From a checkpoint of a small image-text matching model: encoder patch size [8, 8], fusion encoder norm layernorm.
Rows from block 2 of the image encoder, named by matrix and row number. Rows with one number belong to one neuron. Each number is 128 + 24 x the weight over the matrix's rms, rounded and kept within 0 to 255. All counts start at 0. Numbers have three digits each.
# fc1: MLP up (encoder.blocks.2.mlp.fc1.weight, 768x256), inputs 128-191
# fc2: MLP down (encoder.blocks.2.mlp.fc2.weight, 256x768, transposed), outputs 128-191
fc1.341:144165158149097125115131121106137167143165137149073160155098202113136120100103122121158145111120090141140156107116103139149093102122147138112128168197125088110134166127091188121107132101129091
fc1.342:106150125129139158164129080116139136138138161132108129134115113120150112133122120105144133123153157116141150129136114122130121135148146113115113129146146094138108100125062122117113095148118115
fc1.343:114109122141147106127160070127119137117157174156144108156139107133124134139133110104079131154137134109150133137115115126121075125169169137103109120145099140128174120122153128112166139143135134
fc1.344:130106152092145134096099114129107068097147138116192128112133144099096129117151103155133129136136146143140138148144121086112121109119107136096077154091129148104115141161085115105129107145151178
fc1.345:114136094145136153135088135145128109188115116176130126129127152138115157107117123116120143138113105141111106143095140136140126153093144129160146104155119108175172180134049088080137154106171147
fc1.346:144110133112123097100109146149142142167129148155130156123121140117135152101112118114162152133130101119121128132114162133121094129110102118097135122123093172163162104138142170170107134128096090
fc1.347:116100125125154105142124162165132182137133140148146101136126099155079083086109158119120114150091148124136100134149120109161160132120159105173116088089121146116138086142099108100125154088085049
fc1.348:127103138158093138074118115097138121157162107134135155118136108118138144080129127104148115136127133149151145141143123109113121089120084129150154123119079097126131109106155068129125151145127079
fc1.349:087170111159101176118128160149143115124101108180147114128113093186096154113110140122139120094149137129119073134149163118106128164122195129157133115121113132073134113172130124116145138147115129
fc1.350:164102169121108109134133130127120169131123181118104138104137102131135098157097180123084123124152100138132131162114127133167152106167138095121106146079133119128119141111086112179095163118138134
fc1.351:104107129116141157133109144147114147148140113127089132100131132162136141127139119147110134080137065128116202131113138095119089165127091146202114093119095110143128140096072117151144109098128091
fc1.352:139079157117142120144154115146110165126142133145161189142135106101129117172142133094134120113139124159108122122096135137134153146132097124133116105115075092130114142111085133145139160113101146
fc1.353:145156128145125133077110151117146138160130096146127122165103153123126100099129111162081114120080114118134133110101117085112111134155132155137116156125135088084132131105109122103094132094142122
fc1.354:145126144121127147106130080126078131100133113120137117107131117131124105121127153167180124149106131142133119070132118126102145134117125140114116114123129172146147124109149105115127118119144100
fc1.355:117138120130134129101145140110147136108143119139137156128103122115115147135129177156105085120130117115114167091126124160099135139108145121121155116121118102126112106121130137155089120117153151
fc1.356:133139128132117107152139134116146166126140108119128107134122109124131137083134100152132102161121067134144078143132124141144108161130165129153117124112122098146127143119114120167164116141146147
fc1.357:173093154135120113095123136165145103194104109114165145144052110104106129139140116154116139129099169104148130164120150126137130090112180101137109154095149050106135176149099093113122132157137141
fc1.358:115136123143091134115090146126116085143097143108100120151137161151140117154127150137116165112154125159141153100128130154144143149103101179111101107115138138109137085122119119118127113128159141
fc1.359:175134153107133168112199117142136103143167171135125122127136152080127054143119137107109119091115111123100132121158156100113115142117124156131175165136172152091124099124150184119129140146173108
fc1.360:141172132117126095100167142171177110144145120107110140150160134133164108106082129093144125114157120135106121152140125152121151110096084122172083180124140128140139152114145101132123121154143087
fc1.361:112183135104134138088076107153090158166159074092173106179175133103115124126127157148097176150164148095152128100146158104149130146095142116091098151126147106090113124106121099123113099173140154
fc1.362:135163115087073088152132116133108124163136172131105119093125190124063138136131143108130101103136129136128111115097115127091129142093082172162120118102108131106126145126146115116089117118130140
fc1.363:134154118151174128128108090153083130179112132151122139124115153124122142115097141138111143140100100076109120154131129108101099166135120135142141126145121144124156149121073151159074114080167093
fc1.364:085169115143135123113144111133117108112134130109135095137186157134122139154144140172036138160110128131146153123113135108116081152164126120122118085139140141140151153084115104146157078098099137
fc1.365:123089137127110134137133113133126144124069097153132125121106111096126126131080122119137143157155120138097102136157121138137173138183111106153133129121122116156117133126120104149141128149077129
fc1.366:142120187103149189124127122119124147149118110183115124119124156139162149154139091131085099112134096086122110164146143131103181109122136130113150163101145122124135136132131159149147144119142148
fc1.367:150103152134087162177113120123161105173097118118085131089129145161130089086091131129170148115137173107137108137100101153127126103120117103139118143113146147127136102124138116115132046124126152
fc1.368:137122127108166125143135089173130131135111115151104125127106136120125127129115151123103130111130138123168110159144112086146155110141134107143078161091116148146099136103080081143093115166151164
fc1.369:132140160142163145125116165143122136156115134116136099130128122109106098102104078119131105125115105125148127133153136108142143140156123125135087135150134160096160105142126115133122151107107076
fc1.370:158150141139119167134163154138153130170097158101122124112161110106105095157104149185135141172139110097128121121122150108127100175143136105135131143126135152113135105136164139117112081111104128
fc1.371:153112144100110141135109133142135096097166141139156132125109147111131116133146138123159129123097111141126107061124108137130138105152136158137102115118080155116131126175113123107153142132129117
fc1.372:142105084122099149166147148148125060109195134171158148093129152141150126150126135068105126098149134113096113157128158136134070123118131122108120102120121125130115113076157120152156109124087199
fc1.373:155213122149092162159134119162109108117133142118114130125118072101076103137111145133162146142085139111126085142090110161117128156118146113110151115103102115137119086100132136144167110089161124
fc1.374:104144151159105150101078142146116135134179137161125166154099118117139131086080145102136084139154119161117104131110131149105148125099108182099123106101095152131093114140129125120165156115120108
fc1.375:133127137091101163128136127183108123108163115133127121130063111111129121154122131125125152102137101151130172157133083132146101136157145101137140107102157146124133105148170137119125140128123092
fc1.376:174108134144125178111152131172140135152114106116136105107187130110155129137129100147097152169102142116097097126110103155151098115139171108101163163132119135120165173149108158127141111147184150
fc1.377:096123120086096140106117141120120118096163125151108157114089133149124160094077123131099148102146102136150127153110121132107123164115131140161125153122141092107114109125115137178101117106138156
fc1.378:124097100122152182170133110153153108156136096135136158134123161123158114055102123173114100110132162134132109110107130145108110158141127106171111122139114077064175108139108144136177130119082106
fc1.379:147118156143111128145108156094163148130148135105088116172077137068090075104087112117145102103090140148133133139111144129151123129128142131119121092140154160117131125162146128129131158123091133
fc1.380:115161104194136097123130152150113134137150128142115106135132162131189150099141154139127131103112149138145134137145088150124113106153118133138123156116110126134124112150131141141133145128117133
fc1.381:110130154151105115150099104121113101109130154158144138119120113144122123085127071125185163118139130143124147100127152122085145108157096094167071159121154200110105125141061118140156147114126110
fc1.382:119117190121124118142108141122106168148142120119137117141140112096150147128157166214118143090161106128172102106134152143112118136120127179157083123128150109097126119121113104100132178141105153
fc1.383:131120123139110139144110117094119188152158142121153076105152184103166129057122129150146118114128130109102124117140156108134134139091109117138123145144108110162107146116090107113146120117080088
fc1.384:100123119128125147127138162131128121145155131115142119126131143162134141168101116132122142125157142112131109095154129144145105167104129116155095116116127129144144122102122117151117132120121091
fc1.385:133111113080119134086125145126063139148118121156175149120110156181096094101113169145164113111151141118138148094138117110140128165117147102122106102125091130093124121132101107120105164187127120
fc1.386:170085174146154140168155115147122176141123115101101112158106144150110182129124139102152157143118128113108116149143113136113148104194122155128158119121104130122114089139159114169135160134129127
fc1.387:134121103112128125150124099112118096125151151100116097096130104098130139089135131184131108125142128117160138135096156092137148107140151128118129135126182146103132170088125126172114097092126179
fc2.341:125117121116141132156091110155132102139120143155141147128086062109131124113129118117118078102092179122134112133104082092122160088125099123129160156107092136098151130102133147122119120097127133
fc2.342:111125082115125135087134108123134095128171103115125139093124103126139121116120119072116112121128096130144110118086140138125136127114126120142167142111153147112102126149164129114142150149152125
fc2.343:139094157142177130152087172107094150111106138177104119151094125173160134133138148143120072094158115150134105121139085119193148128111203137126108109144151083127231191154179170149062160158087112
fc2.344:094122097105135125132131109127105112122173163184134155153153108161137132063125111106140165118150138110127144103149120153125138166128144089146156141120103119128115148107162116121125142146120104
fc2.345:139137140165127093116167137133129132105121108121145158149140110088096114149124096162106115119147116103128099152116132122104117135165147121144127137130118159112158113129194076123116124125122124
fc2.346:076111086122128164178113089128136110097159132095136083144116107127131093167099101131134102160098140094104133163068172087083124114156162175084108094108169158082105095131093162104091106157168159
fc2.347:143150144143137129124156096083120121134121098105158127125153163132137150177151109122151098109111134142115133103182121120105150129124167103138147080120118096138107146125171137118139175116077146
fc2.348:138102157102149108136102117134136118129100134126111187124127107117124085153116142128120099134120124092106106136122158128104144100125122130149100135120096157100091102172094087132117093109121156
fc2.349:160101171132151114133144098101080169134170162110138171150135108154196137159157111120121139119145133131148128122127100161125099117110118174150153118135117116167150127106170077137122158094128159
fc2.350:111186084105146150124133104140118111168129088174129125128080136116114147101174123081133116158100150134182097101131090120104097089144125162116162132129153153102128152151131130123093069188126111
fc2.351:118145121154109143125125088127099114117126095148137071107169131139088137112137149114152129099124147111110107147101163120130131115147136147147137150132078120074158125137121119164131147145149129
fc2.352:146219064140070133152088160148101137137124088079085163172127094105125103119114105162116107100146146144131152100124083104122120131143069123108126154132133145075097130107154117099123139131135143
fc2.353:131126134123133122141127129122122125135130134128139130134126124116127127130119124129119127128116132132130126118119128118124123137130132116134111137132128134127119116134128144123137123136127119
fc2.354:126133114139129113136113143142154125117146136152148106116119161142136144153124151096125122134145132144116137126125132146155131126153119133143111105121135134144116129133115134131144137109099108
fc2.355:131144129096170151155094113131127117137122106162140099157077170102113116118126093106168152144134128136132112121117136118112133111141104143118158122182148145101125118152113138142171106127130114
fc2.356:158136153147140135105175097142142129092090171142161130153113119157165132147133140119108161162125127111113169079110131102126120147127130131123157103108113146129091094140139133144099149149136134
fc2.357:136121091119140093150136121138132159120177118118160144148156132171137108107136119151124152106157118125092157125138137153148085171085099072162130122102102140133125165154137167118113131102107126
fc2.358:090144123127133122118177103143134168165140143182101144130178134134144117116124123106125114116124133124145158121161168145047163090112131118145150162113104098118139144109127143093068142155118124
fc2.359:133154145126137137153106180116131159134129113135130144102124132159160153092132123157145174133105124111134145152101083150077154171168126094081121081117137108140134106107127154129117110143153119
fc2.360:058104139148129085134084104120119116071116125107141105104111120113110155141162135150151147103159149163088126117072174141107108172076103175119114193121124126096110085149105083126147145139152158
fc2.361:144090125099100097174116153143095160126094085105087165094133101183173149146131131132132122197178143131140149195155167111132168117144091124133122075102120123138122082130131125118128206052116096
fc2.362:155141099131160123108122118092103137137102107128157108142145104144127149143142100135150131099160144115121158142117132111125087128144126149136084077105133121145115106087136128155127104121084122
fc2.363:140133144143120130085119110151114112102154102144130138131127102170100156125107120126159118124141169108127141170116103127125132122144103156122109126136114118128137145091143103099100146125127146
fc2.364:100083144098070126141093092103106113138114120122161085146162141155110123079136129132181130107096091113137101117087137115127100136099100084123120150094125137084141116093154111158102135167095177
fc2.365:123090121143116101090117146109139116156101134123130116136182128106143105103109088088119111133116145083137137134119144147158098148164125114119146121160110184097152113112152098096110121137129096
fc2.366:146148064155120100146110141161104098155184158125083146144135091113109149128149184126137115104144159134117150146096070130108117145174084141113085092105133145138128156136144141123138126136135115
fc2.367:141131104111154070061102166071153131133140122129174095143154136115116151130148137126104136143135127175143130150161105079116123154153124120116166097172151166157146108143100145137114145129137115
fc2.368:078171065131142154118116155115129210126143139139111107144079140113185142148083140084137114127136115112136147181128082113132133174121128065101127064119222136098137155169098078113121138119127102
fc2.369:095084117152119158115158136146136104129146113164115126134135134125145116119226127130087100162087134108081140112169112127160115135151107093143137121135133159103141115148101169112171148147155162
fc2.370:116096139106139121121156125133174108066105142128121163116105120160152126130161115099142173139152145147126113127171154100126115148122113173145160130139111100119094134115135081164143150103097148
fc2.371:129143114128135115116105138155119128149127127137106143117111130121111140144113107130119139115127142149105130139123107139151103138109100119132118131135164119150092112117121167131127129141155109
fc2.372:098168132114116111169129118132125148122135139126115120128143120109089117103171137112144136094135126115159146128107128130163142147121138101135136154111138144116134126144097118109145166167145102
fc2.373:084112113090119132162168125124136170108171113164065128070104149140128191113109093152099123132120168109139103136114091113088100111113144149141127089116131125152079083167123142131125121167150124
fc2.374:156136110081103135160122124134130124140093154106161150138117121162099121146161077146128141130077134161131122104147137132133097141163169078148098170099165095125155155129133126150109093160102179
fc2.375:116146101139128140155081136113122133139152148131117112140111155116125082102104143084118139137159140081129130144102117144164114107121122084167120136158131148125129110098122102140134150148131125
fc2.376:105135123142114092132138134111134147101149129130133141120145125129150132119126130115130128133122142113154132101136128123141141129127109126147111105129122130121112121119127127133132130139096152
fc2.377:118118145157128139156114127138130152155146114139148140126138093101107139144129120133138115096129127159105145099109122122154103097164132148115094129132138142147117125128138159173106126157121102
fc2.378:120119125149067117119068113122122154121147153163111096079141144139109105189162129063141111168136111088108127126162125122098148121112125135116093115121152181130154141118147099139099150147130124
fc2.379:129106106104113107107118114105181116129116118126171109103155158152111152106154111093120108136108136133116139130144163091109136168116119125100130163126133125128139068096126154108126110144150150
fc2.380:146103105131149126133113123162144096131092106122135127127157071162108101128121161115095125115108061097125166085139114104103134137164090115133159095132148158130122135120146134125114128085116160
fc2.381:186122093143131152111126117104132138149083118089136132126150131152151169174174129129110143066174154123173131142137135126133103123083141158080203101130139085139149139128200074110118124123088167
fc2.382:174139126141119089142113096111130137104123093130132079098099141129103130142127126139114099166103150076116154122153091121159168119139109082104176165115140113112112098129139099100130129115154111
fc2.383:119131161130125165138127090121157106105140115077092130162142149116089141163126071158130109056145108127148126104118149115121129178113093181136111111116136133089104127173153134171073151088155156
fc2.384:120126123149113132165098116117120119106108132134132141111125135128132123129112138150123146115160090125126105148130150133137145122133156117144135132109089123135116128154094152132132144154100120
fc2.385:158136086126129139139148130111111162123129098144116107140085090126157140097148121164081198109144133161157107137100153124145108116116115159109140143083126121088120124109126134149119156096133164
fc2.386:064124081174110174131150112161110124110087104129098112148162161119118107137147147115103127113166166119144185140113133126113155150121112132127130115128142148123145102139102157168076120127135125
fc2.387:129150121148132129100166124147134149137129128175132134126110146134134144119115126109153122134142133147168092152148130120108097158108117131129119131137119109117141113153143155149126152079100126